{"train_examples": 61250, "ema_decay": 0.999, "lr_schedule": "cosine"}
Rows from block 7 of the encoder of a small masked image model, named by matrix and row number. Rows with one number belong to one neuron. Each number is 500 + 40 x the weight over its row's rms, rounded and kept within 0 to 999. All counts start at 0. Numbers have three digits each.
After each neuron's rows are labels from the 100 images, of 14848, where the neuron reaches its highest value: "lies over" is the class under the peak; "top examples" is what is common among them. Only what is clearly more common there than usual is listed. The data: made-up road signs on poles.
# fc1: MLP up (encoder.blocks.7.mlp.fc1.weight, 768x384), inputs 192-255
# fc2: MLP down (encoder.blocks.7.mlp.fc2.weight, 384x768, transposed), outputs 192-255

fc1.683:517485480450462551432496499460533504531518501517516489411468448500493506531522534510427499468548470455423568488568520527502505536473558498518514518579461451535461444544554533510493509498536449
fc2.683:477483532555535418513467474501482503509526470446519511565513479479521439469487492529526554518465494503537445583438486527486487487502464510527532436515516522577500491472430479498440455536525516
lies over: rim
top examples: struck through

fc1.23:469504493519557576370556516484487418441462502532539507454533557457485531487490505478497495513408507423495529504585529466532537536497454469581461493503496425511553443524512502515428524516512537
fc2.23:520478493495513502485480488475503521513485496480520470506515480542518500497509478495510501490521478512512476505474495488494492507543485485525506486499511478485520486491524498498474498514549497
lies over: face; symbol
top examples: cross

fc1.100:543459497537519427447521540485496473536482541510579544565546461494504568511471509469455472511583539513513580528547444516496567505512542487482438480516520520468490472419511485511508515528441495
fc2.100:459502496517502572522522480512515494465504435468491435454478499499512500511503467505515506501449487518480468539493514492479442485463500540538520534494518457529483512533516524493521490521492468
lies over: symbol
top examples: triangle sign

fc1.11:469512523478474515519469462505435441542464540451541506432508494416526526448517505446444484507464445534501469507532517546446540487546464487451542519579487578431565540552551505436483498474472493
fc2.11:515483532498493499496490491487509485498481495494517502487525480484510483482492490487491507509535488492521474514479488504486475490514503487506510511511473497503504481500513504511472487502533505
lies over: backdrop
top examples: triangle sign

fc1.758:531509514497559457534433458497488536539552512511466510430551494500464484562490488535480485504539506437535473433431488468477478511541545499557451469558584474495522448533462562566467507449582513
fc2.758:490489481541530516440512450506556484466481460453466511554423533558501579500506591521513573480472479483487527506585510543505447459458495476416510507476463472450501492489518467530504466506441427
lies over: face; symbol
top examples: struck through

fc1.753:475615537560484523514453447516539447473494475475432492524492503540503467495502542542559545547444438520384484481551570484502490501539467380538477482440527473501627558528487576432474518525499453
fc2.753:521465508489504499495509501468504504504481496493514503482513499491511480499512507504498504500540501508523480513483490479500474492510498483511499503501483491515494487491517505503489494497521501
lies over: backdrop
top examples: pentagon sign

fc1.736:487520505498437557578481554467439475601470529509458555558444458465501489576521528503418579531575421556514439547494488475523546519464487543555502456495488468583585562522500511496485457493521472
fc2.736:561435511496531470497480427485501424478499504464484479495509532547572505535517498485522532428470469496531497483532518449548469500558550511487407532537464561473453484564540504495540557443518582
lies over: symbol
top examples: cross; bar

fc1.207:506589560436531500585544431497488465508507503494480500436547508513471497482465498520526544497387505492462436531529507563482463527453492526477518500510484508505583552493440482534481485502530470
fc2.207:517427488479482478507502518494501494490483496516496516496503477505484474500506511505492496514538497485520504495499491476509519505508501513480503498499486495499488493505514490534505483482487496
lies over: backdrop
top examples: triangle sign

fc1.649:549540501440490505588432456475464502448539484528407487547421562497445504540583452567551522447502466441552505529410500474496495549519544527474514423507550484510532549537412568578503463495528551
fc2.649:548473494572463494468490587491514513462451531497522487488481523507553572498492561502438501466505490511480567463525507570478512514483500505416498563566488503492530465501534403460440561511537417
lies over: pole
top examples: square sign

fc1.427:516595537480537488596513448558497459517455507440483521457536495537489507450488467544474526523372528474472485522556507587473493517442485488513510507497523548522515549518463482541461527521518449
fc2.427:512447502487498478501509516461504499493505496509505484496514497493489502496501501490523503504535485497519500503497504479498503489504512507477512495506479485511511484497519498536506489487496493
lies over: backdrop
top examples: triangle sign

fc1.752:491554539445480522499493420466491492542407505492530556449529461538521489497529497494450520482497438444483475526516545516491515488462480518467589475502477451616520516534509497512496477554552476
fc2.752:520487492497494481523466526496525485505536476490483487506455560489454459529493501501528505484522521492517513508489477506545510500549518495532471508510487487493501487480470494520505491459503530
lies over: rim; symbol
top examples: struck through

fc1.573:478557568443463544541517450493497506440427616473432479461495569562512490504496475527509510489446508558451424459444507533441568473493481497535490445523581499525489554548462502509431499515532547
fc2.573:477480460495506489497522527502468505537489397548525477538482507527483502461544495514540522498526534480577555551474488513515505466559497512474544482520462483506521505477543497487497510514530446
lies over: face; symbol
top examples: pentagon sign; crescent

fc1.47:485397492556524489485503560538531460510511518516567470551513454462514562485493512479497464526564507553495668474507497483500582444534490501474432520516536516462447546484487537462535507511443529
fc2.47:491524520440502494489528448515528496543481494461477518470503488511478509500526546498509469515476491504466416558477514549505471523548513495516543484440474510512455477535520501528491452492541515
lies over: symbol
top examples: star; black face

fc1.576:492335469509507472437484521492462479509497522502511474524458508513537550489497515438501458437676507502542528490520453492509514464491518509492477451491475473492439474486534549465528488492423515
fc2.576:507543508502519483514510501515503494502505497493493492494501485492499488534493500523500498503466512523491518519493500506488499498505480479513485514505493503510485503515497505527490480518531499
lies over: symbol
top examples: triangle sign

fc1.648:514585466480471541497498575485482478521458500453494521452426506540522480550453546457443535453477462565528491568512511480555459520473391519486581496433498467498559577531466506551529419561579469
fc2.648:541475544474493459432488465511504528484537465547543502509576443437438468542534503560485521501523525486433559434515480471543572519609542486528457505536505540529441471527517526533465526449518498
lies over: rim
top examples: struck through; hexagon sign

fc1.733:512489513424465488555468557459509478515466467469516506471483505568497476448475441478499486540441585534509416543520494573452540459462551522480493513525457488565497547509441528501493512596543516
fc2.733:479519491489536489499520517531499528496504541511503527499522499476495518563522525511530514465546472465495558471472544451545500505527461466549493453489522493502491475512538478465502501439494497
lies over: face
top examples: hexagon sign; %

fc1.19:500458469534486452468497474488452471523552487500466439541452554493581455538483470498512489457582430475481478522540469453591500521488515482544529524435491489437524401516450474522476518467489522
fc2.19:533539512516492533505499515509502506489483520468517530456516482482488479507501498498490506497429532531493481509485500491486466518478522507495488487576488511510506549512525498500499502491502466
lies over: rim
top examples: hexagon sign; blue rim

fc1.391:473413482472397520479468491526495486537501440515461543492448450503512430545535445529559459507488459486497483485491477526464538493566472494535480472516467484489455468518479470413439490493501511
fc2.391:540540507566508553510518497468478480504472574524529419537438528487536552439522571471476489427496528530506490504510550533503417412471523460496548499581543485568548546449485479464474469501546486
lies over: symbol
top examples: orange face

fc1.0:475388463547495505471505570522549461506478502491552488549542442467461551502461499504503479516513491542506646469518541495485545450530469502487422527493506516441420524506503500453519549477449520
fc2.0:482585510501570462502555484517530503525540495504517488483484532507518472469528548496491448515477476538488419510442509561491467524537543525510522500416485521475497469486466518516514469530546522
lies over: symbol
top examples: black face

fc1.586:563516465456495492510468545459387508497580530491499457471443557556560599502531467447449497470513544494497524517502432515480474530429476497462517533457481445522493498558490496588500451595478485
fc2.586:492459528503490513498476514482531512482449486443513464570553470479453440500473535537515519536485492478533491495488523461474538466513483511490521507550512519542513478530510471459465501461504462
lies over: rim
top examples: hexagon sign

fc1.671:481472539516504507485581485476523503519505466449510497480529511477513534509556494499501553550489416473416532549490546569446446502470503464530558453498577468546492495537582492463498434478553458
fc2.671:545525502553447508516366528522484541506490615572524489492411595525465468489486485544477436462483465485568486467521475490539533536496513501480432533460473493465543511531421507491547515490482552
lies over: symbol
top examples: cross

fc1.387:550527511408568457517519402506487492483507458499556516452562485466441506618533533522526508523494493526485504531483490467484493462582469499576506505517451527446556514410514532543553452441481517
fc2.387:465496539542465451486509518469491552464506529481490481522421446536534500516483477472433496521459504474519484444483488515491498562467511504400542496508527471527455422508429469528465559547541503
lies over: face; symbol
top examples: struck through